{"encoder_fused_qkv": true, "encoder_qk_norm": false, "encoder_positions": "learned", "decoder_norm": "layernorm", "beta1": 0.9}
Rows from block 4 of the audio encoder of a small encoder-decoder audio transcriber, named by matrix and row number. Rows with one number belong to one neuron. Each number is 500 + 40 x the weight over its row's rms, rounded and kept within 0 to 999. All counts start at 0. Numbers have three digits each.
Before each neuron's rows are labels from the 100 clips, of 14976, where the neuron reaches its largest size: "strongest on" is what is common among them. Only what is clearly more common there than usual is listed. The data: phrases spoken by 400 fixed synthetic voices. In brackets: how many of the 100, against the usual share in percent.
# gate: MLP gate (encoder.blocks.4.mlp.gate.weight, 512x192), inputs 0-191
# fc1: MLP up (encoder.blocks.4.mlp.fc1.weight, 512x192), inputs 0-191
# fc2: MLP down (encoder.blocks.4.mlp.fc2.weight, 192x512, transposed), outputs 0-191

strongest on: /dʒ/ (97 vs 13.1)
gate.492:489516418472439490530474545489473480465516518476475501499545424497475515516560500457455534494502540442474508494562451461449502515537527506447465518499480501535539541495456575437524495456493522528491478522506521463507494505553469486500565541472490550455606546549501572470486523480427507508480585474475446511397439545490503504484527493473473420542529563368500541474519535471508530554527551523440594444516421407502502460520432468512508499482513471474490528494570547497497548527478445513497489514447521460581462512457509502470485517441444452440468463591558494476489474428513495535
fc1.492:483470519610541529589500411508488396516509522483525468471494550444476543532454495452554462504436463493544489434495548530507491510396472489590584532454513492484455565469479477492529453569517458455470500476524537517545535500527473484450448469484511500461494467473486514499621521498506458504483492568476515511533494483420483534594437497508482507526503495513438511527524464460501421596418453501541470565463481561536562562468581521527483451493436512481505481509473502460514495466484540470540459499505542510497576506526491522537557575447505493467467507481501487524495480480458508441
fc2.492:392446540466521489476542541385497531523534474503505490482496583495538488553511528508485529500531484468417475551534468533477484566529528512533511518504515487474437454503521443387465495509447522580543534442487491543494413516491549436549496445508541483475438450450485469459476508492534531405525492459463508469475543488544527522560520548545516508465582525490434512521500449489468511494517502492534473502547577449536475467527520470495541540401513533522540489513467480483499402464456530464533520528538523453507514572512563464519491478513508485470539502522456523583531484559380511446

strongest on: /ɪ/ (100 vs 43.8); /ɹ/ (100 vs 57.7); /b/ (67 vs 36.6); /dʒ/ (48 vs 13.1)
gate.4:555491542523486479497570468454611530433475482469546462512521548521481478520465495551567489490470490497427459539462521536474483490489468543474517450497511510430463490471526444510492475572468449453504539551511375489546519503494482482468473467511520489439556539506516431456505488556470440513483491545430475536541545573505504475503449539462451512508559482480533496566572487488538509498435577434600460502520500459478561488494442524506564442496453503440526458526434548513567568460384435533521550495491417474502496482522539508487467496500535536532535481561497477530510534452513524543
fc1.4:535487501504484511508461593532510543461492606484537587489525534542522497524489536467503503466481501413575506465456517509535472507483503504500438543514537499558491515540427582532534530452511491428437450528462565545464440512518515592505530466441528504579414476567589498496538547490499484530497468426517521441487530487537512593445463528485558510503466507526495421516458462443421530500495418487483521539494521495471452535455463399449494509519495515544478525508509486475473476459495496493418469526538548465490446443525459473527477542588517454507501551447496475506543462549488461502
fc2.4:527477476532457464559473498447512504528480485547527508512556520529539473453499524493526468515454467460497589427563525440544446492435512520537476533450506537540481529449499503379429499507534467465466540563525475496537531539535551484439467476509481557472502492442477499539540536561487450462422556386485525503511482456532492539434536520484492519485612469520520465511560471476528554535493489441514543457518457496494458486551509504492526528400456501478489476461541447541467529484487472532535438550415541526473538473466524514497535489514529530496511534508524516649531522432418520512

strongest on: /ɝ/ (100 vs 42.9)
gate.500:521461506597497489491517481495507481435504517534488565467483477450517515511503551475532459460484462528478524463481555559490457408533480412467491553491442489472494485459539497433496497554531532504538550509510493483561518469464482529541540626515552498454486477475583419500523416545443518529484500495507577501467530585499503535462442564543467496528445560601537502478502484494466519479494400454539487545468466553551462552513554468493544491488550517488496508526494524501465466459475463406417538587474513559493511493490460486554452535475454541526464559441483462554510513500492445474
fc1.500:508482512471457594443500501548479516597533510521434532501566517563487475489494466496491540508560566504505465523508402446496574527473593558580469466521544585505475565463521514509440496447519458480461418496503500522443525522545474580484466476522534459480526494541455541459511532487578527454494519516479494475560469490541506499585531545447549518487480456464545484509435511474533467591478544481426462511501505509513505492534435543449538450506467553534475480532547529455550504583551473534513482448534452489498529458459546416521561499511546483504508477505482469495469424425470511490
fc2.500:442458547459510469477498503481498514576526507511513498495598502521487506500543504509517575499513522487442489560555479455501496534461504482546507568499524515521514481490468521347449392488502479497451498503456537515467541544491555435489495522482475496509482491489506550467507474539470451480505480392506419526509498542561539503502452491524484529470583469476471457506559457453491473552488525436494510495570501493520514501449466525502597434377499451464550514527479475490523480432496471516496496530541440545508515489489540454465461488492497517534488539531549561682498456520452491481

strongest on: /ɝ/ (100 vs 42.9); /t/ (100 vs 65.9); text has "sister" (37 vs 1.9); text has "later" (26 vs 2)
gate.471:487442531517522492508569498477474498462514482487508493511542429519572512491441454489516523534440464469477531500525569446486421475478545525511469542469453539475508520480532516421528431559587457513522525532562431473470553467514571428502513570540489539420561511506454529499460519573512416448450595493473493498474427538518508493439487514475463539450513487539514495418516451577551489423502458489487465488507519487513423519443470444523532581518503493513456592514541515490453523455514492497497484555436476557504590498466492571507470472570488512491480551470492546523511524459503562475
fc1.471:560566517515522496479496527543472462512485545523429559457466548456458500486487503475433471480527545547476440494515450532541566510548461527438480472507528523524523438485482517506516542411524485500492479465465461475500474457502467560561458361481520509559441427488559437510486525448523516503503500523582513420579469503528520561529480411533494480497525547433470469536475557512394462523484518481521551491461559501507531486507537509454514486536502465468531435555452547430497502589449479502485477452496482421495446487535474410499496526465532494553498471523509440468435465503480428522
fc2.471:540523531489564508485551500446485497483544502473515567536481554532501533469455523506448473522461542489454482473520450566467568501505476513460495592527509524543522471516550474379505494528437504509465433480547561476488461537473509527451457501436531471491463500457512472520531497473552565516465442443544537508537522547608486528481510492527477513561474457475541480474502475393505488512499481478584486534544504477479488458613570473505484413396523515471503520460497539450591487533540475521488504487459495487490496503464541507460473477461548469482564478535516508614432415521436540514

strongest on: /dʒ/ (95 vs 13.1); /ɪ/ (74 vs 43.8)
gate.21:520508484484468470506517493498487576498465500484541499479454458472479465535536441498523506449494510515434459512527513448477537481589459486448457536544500475436484467524429574493531486459492516498502503540487441543522551514565514469490507511439537544512525514505497574476500544426460551542489527506483475542522597562539406569435422488441464467448514567510475490514527458546494469500527515471439388459528496456559547554564507548504585426455503549465449498508635456476560519521473505516467553502516490513483434444480469539522500452457472462440465464481466518486530483465562476528
fc1.21:513521542486507444523469527506546520475480494493470569527471394479512495470541494479451509448546468529454476501492513460591544493502450571482531489420503470425426446495495585471523474551471469563545467465536447498528530529420471488546566498380521543537553525506464529434482521472547519541445510480451459454526506554550479457471515513502470476502486510524532509512545420550423579534573516422477497459487504473502520479489511494497566486470525461515530511459460491526479590523502495533519488538593438520549531454487460530529440513427492421508437514539533542541491563475508509546
fc2.21:504526529501525474541514527552464482495441526470508529510496423527480476549501456472513509492543507546543441495485472463527528488605442509489432502483513451482515480500491548630518498484573500469504561493492510450573515473505447525484524518461445474490547513516516511416463489454512498558529494618514498529480518491462439467461423491508520500570518573498545498483475551644564496476481530498468476490493447495477518545491496487473455429571483567537490425537571533442451587514472457478488469508491508541537494495535469485468479535490500432480443473487488490383511500457603483507

strongest on: /ɝ/ (94 vs 42.9); reverberation (67 vs 34.9)
gate.414:560531483525522477460509555523543484475518517498531493490399571498493541462479512437450499516390530526517577502547527471532401453511505532449556560538478504528427464544560539522487517544491552472543459504454476455481506544566531535552535559508568514515516549426525468559535443535495572523485462512477498449506557520549541466503522423521524414516473515490476539523478507475460528464525401569478430483435508510515440537485450369524493521473476464493529545499491457484508487489543446523476522571432506459430442451487557482530470514528506520526499520493539518512561488494469478484
fc1.414:527572466541530498463461514508482470499539488508467519555401524490464518477453457593538420497439501567469474541443528589441508475496488614439515502515523464503479509528429461489534496477487461462533448495499558490503401521544493527448502460517461507524409516477553477567525486466552565568446490526484546501507478516541443495472460458546476477561540439509483468504567475454467517526449434493596530505519478449543642506486531500451497523469513520460575473465516527491511546502450470551512522486464494472527528527420478516543554498511481480460494449528528501495456529504445528494
fc2.414:530486478539513466453467476523583557468494488482544447563429463465537467478470505464434476545488489479517524525468556471525503517480510484584500553530400561489547473462475505545502527490488555451534549449452459460503491555467423535595522485494478477540449524446486502451572526500521512439496540556548582425527494521511476517482522527516491531428506567580531457439485524499484403456548444569526543467487529571506467484477577451522488487531545491514540493457540516528477560443488549478516504508398481500515508445516456469535484554516552484537538505488509512431475446506552435447

strongest on: /ɛ/ (83 vs 34.5); slow speaker (50 vs 20.6)
gate.435:528468504524529528495480443534412491468452505482502474486457607466469423511486431520479445470491480493510498521520536472534506522526439502570508498474475442573486444495497406555492454594548457476586464503554444490523439473476463528460532515490515468441439585421492481544553458555539508527464510425479523526435531413619474519474562547523428469547559482494406478502590500520484538546475469479533511472513552541510464497523553483499485554442511531494532503497476543520482479474477501520562435509497476487510504491499538521522522431526508537571519540540492484492498469459484564501
fc1.435:432526548435513518467515584534527536477519487519507518527524448492503528506499503528462479560539487475425481520541464523493552569508447453467478439457465529425461479436536529521530468447513548495489501507500496523597488538476408517424533430464492533486492467585514595453472499549529467512514495518492459405583455516413520451538495546563556520499525482493534557499534489499574448471594515451515463500516501498548452503505486492507531457508528447507551557485496507574530569502467497594510610495548473478525529479541538475451537550498535463436486478508536543460551534510514515484
fc2.435:506545486540520515514476486523466487510514490516492514490547551563510492469499459499524542470480491509474505472545482467473473468486531502450512556468522505503510470499514482301517522503512557443479513441534484500506554543555558526502478486483516527476492528439466516509548458523496519530507489293473519522454487499576533527484517507516468500510534448513501478542559452474472528497536503500541502462536507461507553486548433501485436525360540462461445517507465493504479480482496510513532480506499510520491522514526482558504513455500447514480506455483511482710542518477460502509

strongest on: /ɪ/ (84 vs 43.8); /dʒ/ (36 vs 13.1); muffled (low-pass) (28 vs 11.7)
gate.71:513488506468468484512531469503513545556497542467471476508566458579454498496466518516492542478527451533470500449473511444509473445501517548488518497482578535511552420504411483528482510490484494389502556504510578473447504444505519530441540447516535459498452439543506438460463497359509498572525535523618448508557448522453441471478485501469505460515552471535530510537530509470521558549509497419481535511509482511516556473430460540486430487550461490465531483532510542495489502553477408516472517431494537522571510496519487460495468439499534409476473480548503528482427444564478463472
fc1.71:484514477501523563505524523450484535468487470530454522455541475476438484447509476476437514504573512498510432515496506518519470595437505581515487511465448545542505523442526468380515398465457523443448546497521533493491432588486510517461522545554434438581498495499511555485483429473507454526490504489534459548522518473509468562474495506506507401451523505458496490485483555448550573521396484462482504535495473437537453507453458494524593420509511548555474480535472428463522516524487453542508531521541504498498541473516533469480534604490466542459526486531565496501473477560455479489
fc2.71:507470482549491482471549509502481477539548479539542512500448479523522541553453476532539501416467483567502541507422445529433520439501488505477461395450540497431438492460478430641463581524460533463545541544538498510493484480516471483473491480522456525461463472512533453498533499528460445451523485553524526498458457461457507526482533510453475561445440452519498509564451499528489532529531482532487460523474487566463468468470507552482436521652531480480531504452518547551505516589526584513522533482507491480524477550480506505510566493516593466508537520508527476396503508523505445504

strongest on: /dʒ/ (50 vs 13.1); /ʌ/ (41 vs 15.3)
gate.309:546486501528554480447503445504474437442531476447542490548546423531481447498523494509453442412499457457566411502525539528516430421491491499579518577533513480432502461525421495481490455492558490451548490485517494517499522487409560543497464564499523522485533529572509487517476477527488505452494581451514443478477489485545547503529537483483455474562606568461482475498540501462487558451543579531466508410564518488485504530457528528549479488464415496482533526591514540492477499498517462497485472544525504576489481477539528547456443559528460506519513506569482479471539498453561470488
fc1.309:492523583461496585559510481553569524518552546510515511473513545472381505454535493500540479571491565501468465559475534475466439452531473480453552483506525524531517563509588457462477498457441518526487529453502558480498460523530440470446485407550528540534467466492492525559447511532463517578508469509480591481491542389521460518590434558444493511496474499465515545476469519506555455518432441527478508554530538560549513512517508528466507500447474432559495483526475457530458499450475522507488518437514482426517526504459520438519522568508483455469498522432508482471523511443446514536
fc2.309:497448505520518540517486543371532451523496522518512437460500543515503500463525527459510498529455531490443497512581506593509436437447541490502512520528477537556462471549453496317542466515431585478541519516552479486508460555503523473504497532516484526497500483514458467488474479490450480522535515458529457528508520476560575513517484512555474431531571527550466503519518460477482448462500481413521519564552541462474537527503452487504470544397465509467486523516536510527477473489497481487497531494450497512503570484466550503522513528546486524485513483513498521615454584495370502482

strongest on: /ɛ/ (100 vs 34.5); /ɝ/ (68 vs 42.9)
gate.313:444491470479534454473521523463425572632430455533395535515612459530494486486435458482493547524406461511545482490508508542506500518454522489501464501494516454589467450516508509453461471503474521481547537503508510441472510499509458468512465427524541558494491481428541524550549472505442551563535459497496477510542487473520533529473528425509515552531498532506500473524441514541499451553438458527528549539498549509537510406461473535492493477422495531481480500568525526466460474526531498495464492432498510394556547527432555469451470495430527469522561482505474517533454511480429531517
fc1.313:515525531474544453534527551503566484560491544517476467545513446372538507581502552568538445547477577515553599535469528513512512540412499521461499538504458504594502545519513461527482519481463474522538550540463459468552528541549543467463499449440510511563459487426454526489445538512486524503562512544498499445507468478504479488518516502487533508526464517440512464466488465433522532485528438487564435449496560473457472500552516560436473565517579496439469497496450540526499487504541489470503563527516499457480438523479469463437543499520497546393524503442439491561523541459519522538
fc2.313:555514478572528409545505433479492527561493505517507549456505546481498496553464495492511495547512537598482427492531475429527499516429503484523526452487563519497473494437485536510523492505522512494388453487491551463539512437484477530476526516540487474490514524460452497510539481459513544518468515513461491518500416450484450510543545555481478508442470434461626497502444505538521580500507453407520516473529507462494476486456480530455506487560527490541520494536529487492465561656494483523501455456513469444498630539528478492540524463465478444554496558496502507489459467468489578439

strongest on: /dʒ/ (100 vs 13.1); /ɪ/ (83 vs 43.8); text has "bridge" (32 vs 2.1)
gate.314:415481482464531488507494494466533561502492375537528491444522506531445506498507526588470520447497484440502501522515481488496522584517500485449534606500536490505478568517472533464490438502480517571553460483523536486536562491563511495526554534465547574566523503556485525478459494510530521526468573514481432573478516540566417531485453463460498533610518526512481474580499510465551556514549514479507510473474482465538453496576457458479511525482516530469500547483538549488502467529569472521463508458506475475507507513536531506453382510407528457456499472599505503527526451562491457545
fc1.314:481533503460545585534525500493501538515479450423383449510468484517508512465500477569474451535486565542575505471481524455463505472484606495539501537478461492521511588478512422552572527545483416529472522479548465500469461501480529430495476528490422536449488400528542513545564512438495467450501436541504476528535471442543530492544551509560511517458517515549469514503475452539507461540519503469571518588453521563512506534460486540467470493482521499500473511546443533558467392454502491511485514542414556549547526544508472479544514496511473486482501480453487514555573498554494493543
fc2.314:471472476470542506487495532430499539485552474474508449479490597490533466512485552501481502517497490467424453580537476600479466560487542497515554499490505560506437489509508463436504494511454538573527483529467483539441475492476531480563485513480487486486429448447475475533517494476472530382553475460463519453490559531518583537522518585531499480470568482531450433571477447398445473499507481499509465515519580458540464456512502482494515560423433511528517521484475461511501404489467541537560493513531466463537517535487582444544494500526560491492584541497499540558519502538424479466

strongest on: /ɝ/ (90 vs 42.9); deep voice (68 vs 28.3); reverberation (63 vs 34.9)
gate.72:506494508547389524431492515543516502507518486509520527515516531452494531516500528438519517506511510512467496525523515512512550454460562489522517523505530489414521502537558490469470436458545557525537535569518474570501465568441544494508479491551493465486465517474525508490430519494574505507498525466467589497491623506513494489566564500498487484531462557481459410486573475524452440509402527592514513490466480522480464537536439521557481566505514459459520551457505501490424486478537593503546511504548464532497452435457512596531492616538484471469480493519466463495397494551525531477
fc1.72:484482492497525541540556494499519507459570510483513555472499456546452431479544522509423523553475514494492510525548552473495549490515581451542477534458533440441582480511484537545540464541546525469479487519464496490576463417471523608441477488379491497581522459526422512460525509483523498446489506505533464481478490474465528505508563517554549456517505453499547490536486544450482458470452493485508520493539571483426423442498484472519559475452459589457500466561432500442525474454470441434516515521482525492445438474514494564422465461495554503596504524532527454527454477513499482496
fc2.72:468546530502475505511420484481528476473514506458469496546565536477473538478523510555532496510523580481513579520566494521495516480447522445534500521521508521486449480529533434519520482533517484570432519524402491477490451565542559440531568516515488542488458474514521501471515515548550532436515496430452523519495620541558429523447494469381494530524574486492417476494480443488455506539462457454470496525432455467484492476537511475546488514532477436514459549439533460515476501470492537493479451495423428482479471438517570524482503506517471567563560545493473611572535483520521496542

strongest on: /dʒ/ (57 vs 13.1); /ʌ/ (36 vs 15.3); text has "judge" (27 vs 2)
gate.162:449458437499438446496492561494493486543511486532460457475553411568482491481510453492539508492484478419467486470575468508484541562518497553545479612472490506479518488480482472462444527535519529532497451478463533473508499407537505464492576558493504522473518514510446523420456448468516479496435531444508471552507479565518572481514548472519429488571576430443527505543476525513516476563552441544460549469513462456537531511414458496542518503434506538534479510528560484473511514518523552464436483529464458503494610535567521493391464519498462515529489487564459468511553497502529490550
fc1.162:513508514528563568487579474501537475514484494490511457538499548483524503437468539561505452526491543552563546552491497521477574444439564411499491551513484502492470520540525478469460524444537535505421542497446482421458480490458527409544466447512520496505424554562553515542490515544568556437493507510501513504540515504540427499542465593533478539422500465496582517421442534550423505495443442452499452545516474517449504498474493466467447486443501497497521463491461511436538477474449461543523533549554537434495527476536429470499496553513525516572515467428516513495484554476522497442
fc2.162:488469422468538511460487504411485503481507488465508490458463579523525519474463609510536491484520497510426465521545478510543512498442518516496501495507560459549489431493536430402534490566506523514530445524538563508479460497474464517506522528485479522469507480527474493508469487442566570494509498451475456533546490497609511517504510538546509475486518438511468495606495422439456498503501500451495527529512586495483545506542477511523538541333472517504476545455475468527535448514466498506499461533504527454471574528545551406519558527460486495490508538480493511610489485574422521470

strongest on: /ɪ/ (95 vs 43.8); reverberation (68 vs 34.9)
gate.351:518460529454562513482512591515434527542519440482551460557545505609518513499489562539527514512497471559525524501536394549477481460465484496463577472523497489539486412472505478471463562496500523520475478491511473498484523489461516463481500494495499508509545532539532508560452468500429448464526422572504516547477491579471557486530561455512396465490514544415541507518432451546467445490477565537535558543538540497516535441432502604538475478496485557530564483550502483463475501462491441502455511529504584522475497534536545475480470531509515505538527445606529525502439476513493451513
fc1.351:506552523537522484533449468416560497559452557463425495513456535427500492520560499545522542501458527506490507492482587490498553552531508513499469518523542517541475520458504500529582396416507440522559468524577522453474573487533506473527552485491476560504469391504541525518504487530551582526506445528486560540533461474516443504422481551510510530469481480531465491530528559436506483518542458495509490500527477491540523578514414466469480451529481497444434468455527524546504479529542500551501498447566509504502521493477503545375515386570522530513460510481493523490538472484479448536
fc2.351:515469523473517475500546512540553466543543463513516488471504515490515517531420515473510447494495536541482596520572459471513400528500475575474499481464453534476483485457529461414513457483487581475442468556499456477523573510525505388504471425511471539463512466497515503468499487523528489497486480449495518531443499509546445560497477540518442528474539439485529459526493524459534495522500467545555550513520527478495484449414531466500506472434627457549553521451470505547440557517511507491532528571453496520521514499485590497496515481462590518466522519531539500636476498548413510436

strongest on: /oʊ/ (83 vs 36.7); child-like voice (58 vs 22.3); slow speaker (43 vs 20.6)
gate.453:526561547421466486468487524498496460522407461534505464463475470618470528443502568519511484485525556510502468479497530521515407543539524531491499471548496486572495402519423492452499503429456595464465550531467480511545434524565542519428457570508468527488503561546508483461506481466460453470523446490528585570474472497551535452451573510478500532490538508443522459516494467447514491462519563505529563497500532462493496432456512495498469538463499551510537476473429536537454504454535437493529515433482506534514485523499527540422513549476484535561542591519509556502499505529501486422
fc1.453:555484511517410466535541479558472529518500479450498450542509388581565507506514570534450467497447464557530488523490452558463436492488517475521458506469460482501517461590474526494525528500530527568525523492476495573577499537508516465519520491488517526429556486482529463521497433520478516452562498472518520495462524447455469489551654523565510535483509538561479525548424467429541498490454560478525448568506504534515507455425451473474479535504459523551470506547516499520482441546477585466553536568465490451507553561562495532509583534458507515487486549492528522528531493467485480496
fc2.453:527526507525492501475481553511522583505456508486565566567481489544517408458532426520561491513476494418508478561520479460470531440536487481528459521521530531476472496546518464599484532558480473516585477455533515472547512477520550539464502485504499509458512473424453573461551496578544542544457463528475496500498520493530488573544516538476511483512500452501520498525533497505528486457551541512498531453478483475461516548485518544449544472506487485445499453446524524397482588484505464538537447473577502521476480484472423456540465496552412403482480463499482518421440397424569462498

strongest on: /ɛ/ (84 vs 34.5); /ɝ/ (80 vs 42.9); reverberation (72 vs 34.9); /ð/ (67 vs 14.7)
gate.99:555489514429507542482458575512511570519510554542499452512447492449527483509497508509504464509471454474517537475514540590504589468429396461448540493448537476517507439471501475486519425550520456489543543554513485500471508619431486445566569546544492469459413540457532488554488490507490550493505480476503562511501554504580522504543483533455517459485529504556493421514563489495491510501477452477469543590507458528469521460501459465515423479507442415514546558445510480496486474473526457443484540459545526508466534460547520432504498552539527499451513475465433555546482464467504455543
fc1.99:481490555500409545488459476531450411436480523464534563494557535514497477474442507493522472545476448519518477563503504507566485505543535502516487504521519493464440523509469543532609504440479415477470493529442512506530523517587555492525471423562482588537473463420521502501542539519505519442530529514460458542503533482445450563433477554540499551491548527422516481489512575488460423528544484483554443467556528430464510512492518515497598435532518489468509487546523559535528491553464475569516453469464502473524493486446473522524511470465587508539518440487470483489504606524517532485
fc2.99:456528486550520556531461469474500468468553470500473519544552515484523494507491520525525537516447504483471486506525463455507464498469517469543566520493565518468508571492441461349547505461475494488464550484472526454496498488470539456448527510515467560492549491479470528507501504528512476500483507376509420478470477476602514539465526492501486515484574530553509518537504447552461493450430523500485498454595483489521531516518487492510569499384565475444465499544499452539496485478519519498517479545427547542524502465459599462490517479500527511471503492454523518675553480515432550453

strongest on: /ɛ/ (65 vs 34.5); slow speaker (51 vs 20.6)
gate.285:455485505491532493484422577490485468538472561475484536448594506494532469542547506528529572515478472489441519472504472550443499515433522488571510512551548537575524457496429491481514468495451568518467545546527545452500500488444526488563480471519475515456533445425595472560569478552430442493476421467564506565522539509536503472487522496524556490434511507478484444448538417493490505449568532484531468493479521453496449572525453550461567504483470464473503485544469518439467432517420517548525515507518536482494498540553431492462514541485501491561494434541531558466455468434463541495
fc1.285:558460536438474453511523458476514496423526525506548534491438470491519447475499554543518566524596453544394487500506473494527580525497420504609474543477487509527430456474442476557498514478512451497462463442514507521489418472537499465501600491474520471606525395501519529454502468524466573492499451439485486480520497528471604534455515510522542465513517435505518453516491452523506475537520483550535514536518541468564491419508524484494451428530503541542461487505437498508548462491561506551500584503532506503529544539503533479475525494486539529533491429518506431504496567488468502544
fc2.285:518510484527489527420441539556564492409557510472549493486486476453511544464507524452546484529432562489499553420413499523484490449447488534417562576530546496513551469495513483491486479550549475504503518498553485483445498578515475472479488516496506527423505511536522537509502491514461453539437514411507548529467504541514471447501424459515488439489517553549459525556504521444494488479551463466465497547400507540451534540446540530510456547487537498500449521451555541478508590498456519515473474515439571545531498541519522508546487560540519547436473434421522455469491530550528408471

strongest on: /ɛ/ (73 vs 34.5); /i/ (71 vs 33.2); /v/ (65 vs 21.5); text has "heavy" (36 vs 2.2)
gate.346:477480569529474551425535458458534519589576566452535491525498511493453545444449495515450478531471473431472542475516497521529504562501539564581480513541575523523527511540550476486514492480447503491429563466501517503489514455465478507538487560487438503514472436490421515546532486461503471499524484426562453448547457473477565570546567552501488562544541527420489579571500531482466506506523503406519569496515563524505473442491501420438485486517495501517469526506470525526449437466441442477495516523492437503433472530479522466443466509562519489548479465490523522508399529520480474456
fc1.346:507500473472491554490537479543597445464445474519500499502525431515479479507540476433548475489473502500441491483516517479558490537526481501435546541514471566485460485549527602534530516450519446461476506528441535466531500559589529431474455544442505568474551537470466478464525499526571445442469532455507483479462485548544521543469514526508543545538480470500544418456564533515455552493454419521407412438466490537444544440463551533512531512477456499550575509494487495452438463485560458567500425509461494441510565477488497421541532497505464554468482526485500493489470512497463547462
fc2.346:532561510462472535506585501531465476497566523464483480496489490460479491483438495485482515485529493531527477519505439534531459508440491467540481479533423465575559484510521473555470483467452422464509487478543578559463454434508550529504525523471472503484428418522471506567478465521397522423510431566497470493538506527451500494564475460568534486554446478535507493511511495420522472465463442485550523522479515480432540458526533536563484513513438516571463499521515506488533515509502532463607465492572479524569557571526493485551501558504510554476443488482537428395518510459550563449

strongest on: /dʒ/ (82 vs 13.1); white noise (37 vs 12.5); text has "bridge" (28 vs 2.1)
gate.124:488541412478493442459494532454524477471490490495512578424546487487457495533492517534522479505437510461474471598524538507538474526497445643509549484530513477418466409523487491490532535470407567496453513447496551531508463515498439470410497528439544472465486495520470513520512533487502509536501491461508485545491437452481463446486489488507449478491515535423493572504520530509515528526528550514473475446467470462544511511567521537465499449460431483499475423509483514550500462481567470452512467563575500447503456507498474496487495551501554414549574531579519546520445552424461550465
fc1.124:543587520525540442506532497506528505441499507466429568516483501474493546449512547439468492491453514520502460503494587500580488467505517463507446547503453546473558461529522512480510549504514545508485486571484523515552551532473401465522473530463542466520611518533441533564490425462495551560475524517520491468459536491525486472481470490528460493562519541473512505517411484480502480470509435495459445457448490443511518557579521512485496451517545549446471501446548541541509577519538576513507513598534410497435477415448491512492462581514484442510511444466469527486418537515494475539
fc2.124:474472473596528476501516564548544561487517468482509528518500478485532477520498495483542548482565539510556500477437466446539510492516499581416490436428471424527541455401527478623470516475447529524508462553504471548539480431550500480456467486518460584535495545547515571469537489487485524464529486485490461559512506489495500512564497508495479496483476474437487501509518522468509516487523550542545541446469473472462501457537505514502496440543454559534516554479488501493452601478543433506578461425548501505452459562490503466521543487508488500481474447482493424375495453460588449480

strongest on: /dʒ/ (57 vs 13.1); /tʃ/ (37 vs 17.8); white noise (33 vs 12.5); /ʊ/ (31 vs 9.1)
gate.291:518471470534474567513506512503481479505504522458494503554541495515446487522465500559486440508486481479428467462495496455531479494520410531525450560500560479486530509487525584511448446450461559481539440566489530555488545494482541500457572548433486462514549540476518491485457597475496499526527478515591479472503458526513425431526539451467482525501514491449496528508531471481429657502516548528401458443508504500381567510537579520486520513499530536493508501461501493411442535457541428499423539488526467481433449494452541506504506520456524472466507508477471493531454470511507463547
fc1.291:512512493472504447543526467512537441461442462553469507434482492545522433546482528518532514506545507557506517551511507485494461450463520534580482468501412555475421462467471534511453545478548465428496520537467498476550489537428470541483559477529574462490474501537452567425472442478457541485522488546463502512538539432478507467490458461499527480433495507550517452463427543604518438470532485493490483463531473555560540513462459483429506498523471508475478422545538435499628550488550525513480469491588499497492517564504450494485505532506466456538553515487451481531582441568531534498
fc2.291:553470517535490454566516578535493549461474538507543532507484513500522528481504497497464524515494464406462522449514492457508441510539489575449513541515500440480495491492556494503479512439443587457551412482482515590556532522544461555492483521532578557536468569529471539509536522534508478560468474481540530526504522430574455418517559480472468494552533494422517488514562467527548552487457458548498526415460461537428487492621485495470529461470459567515528511492542503443445545407517500487505473441467519498423515481489522575481440479491448519498514481498491498525477438436505483538

strongest on: /ɝ/ (76 vs 42.9); /ɑ/ (71 vs 33.2); fast speaker (49 vs 22.9); /ʌ/ (46 vs 15.3)
gate.203:463488517557486547398517512561422557422497497450535437495511555505520502492504466504537516498529528507489447462491509541466540552472464489477463555554519507501448477488460505476520453426515421496445455516459483547516498505563532490512459499470517482549499536489455510549549486490518506470457479475507458478544558507582503582544421502473545530495503478472500491532531474584385523518515531453500567444619535480479476509579508514496543484443506426437514557494506502520452404510518467546479450509499527443481529460554522500454541514466531515435495475522581544524518512527555417583
fc1.203:478500487430486466570511461442501484503529435536503490425462457497429474492531592521488456536496437550464496536479432544500487543477437500548512428503453508580467580475580543485514541466485532446532484524468526510534427516425515457482492478557479530548497520512519442553508485415469511556525550506481512517554469509399428448457497510579564471530499455559481548445475548516538453497489446535565524553509531547550547519490459448433455505471497508482506477565516466502516488488405546439493566485521452453536492545469433540525461550510464553529481468511484442492499510476508518504
fc2.203:435467502528534529514464474494514504490474500479494487476479526476510540526535541505473508519506592399492524454505529514537474469486510509520506534493485506515529468510524495278528446484498466511500512506476474489517487523524510460467483527545478500524514480492552488494466507520450490471480534413516478469521509527582488524501424507492497492495605528494472508495490464499510428522467493523458512519491479498517500547501544449536516514361547508497523558503474470511473492448476495489510511482450522505495455478507595477466489452514501530477510513502466564745528446510458521485

strongest on: /oʊ/ (88 vs 36.7); /ʃ/ (49 vs 16.5); /z/ (44 vs 19.6); /tʃ/ (39 vs 17.8)
gate.135:518494444489531516510539510539498493553470468466487515480487439447404497558485545484467456518466524509547463446496469445505494417553554547483562543525509502503523536509528552455508456482539482479557564418508486431501606475441526493501484463387474534479480492448504476471496558512535489529412484477491440507459475545488441524462462421514505474462526484507450437541521427586433477502532411461451439501524464442528586497472515444505561490520539551503553506543584494541482478482489518532554468473409479524522497552471506463537522464521524464486525466518467489471503547456454529570
fc1.135:497439530502530424499471552468503516479459543507418530465471528512547496524484497558492549470571541469520478531525434542512443511437549518505424484511444491490477456451466439511536487533508501519482471459459559490482448576525500393509489471560494495530496546499508597491482483517472577506530488533488551521581465570458536530523517445498487468500488441540511523469482513495522477509520470533542516518525551540516481517568449571501437492510409471525505461403577437486553444463477532416455591502494520462474551471580538508520532467440524514518511474537446461503461551458487512604
fc2.135:495491448494538478545477444554573484396458471464537445457477476511535493481515467473545502519483484488460568545562542482510483525486492503489543475548577501496472525499462542361474488536461495499515444561482539425489469484513501462505534512505429551490498524485570497502453453496481493488496558401476546515488462496515508516433519562552442502457531532535478467500509452481449489491480520548506504490540549508524521485543508513517491499362474442495524483526462481469459404424504561546533502556543547545449483436498545535506495535487480439560546500443532512641507506525455449478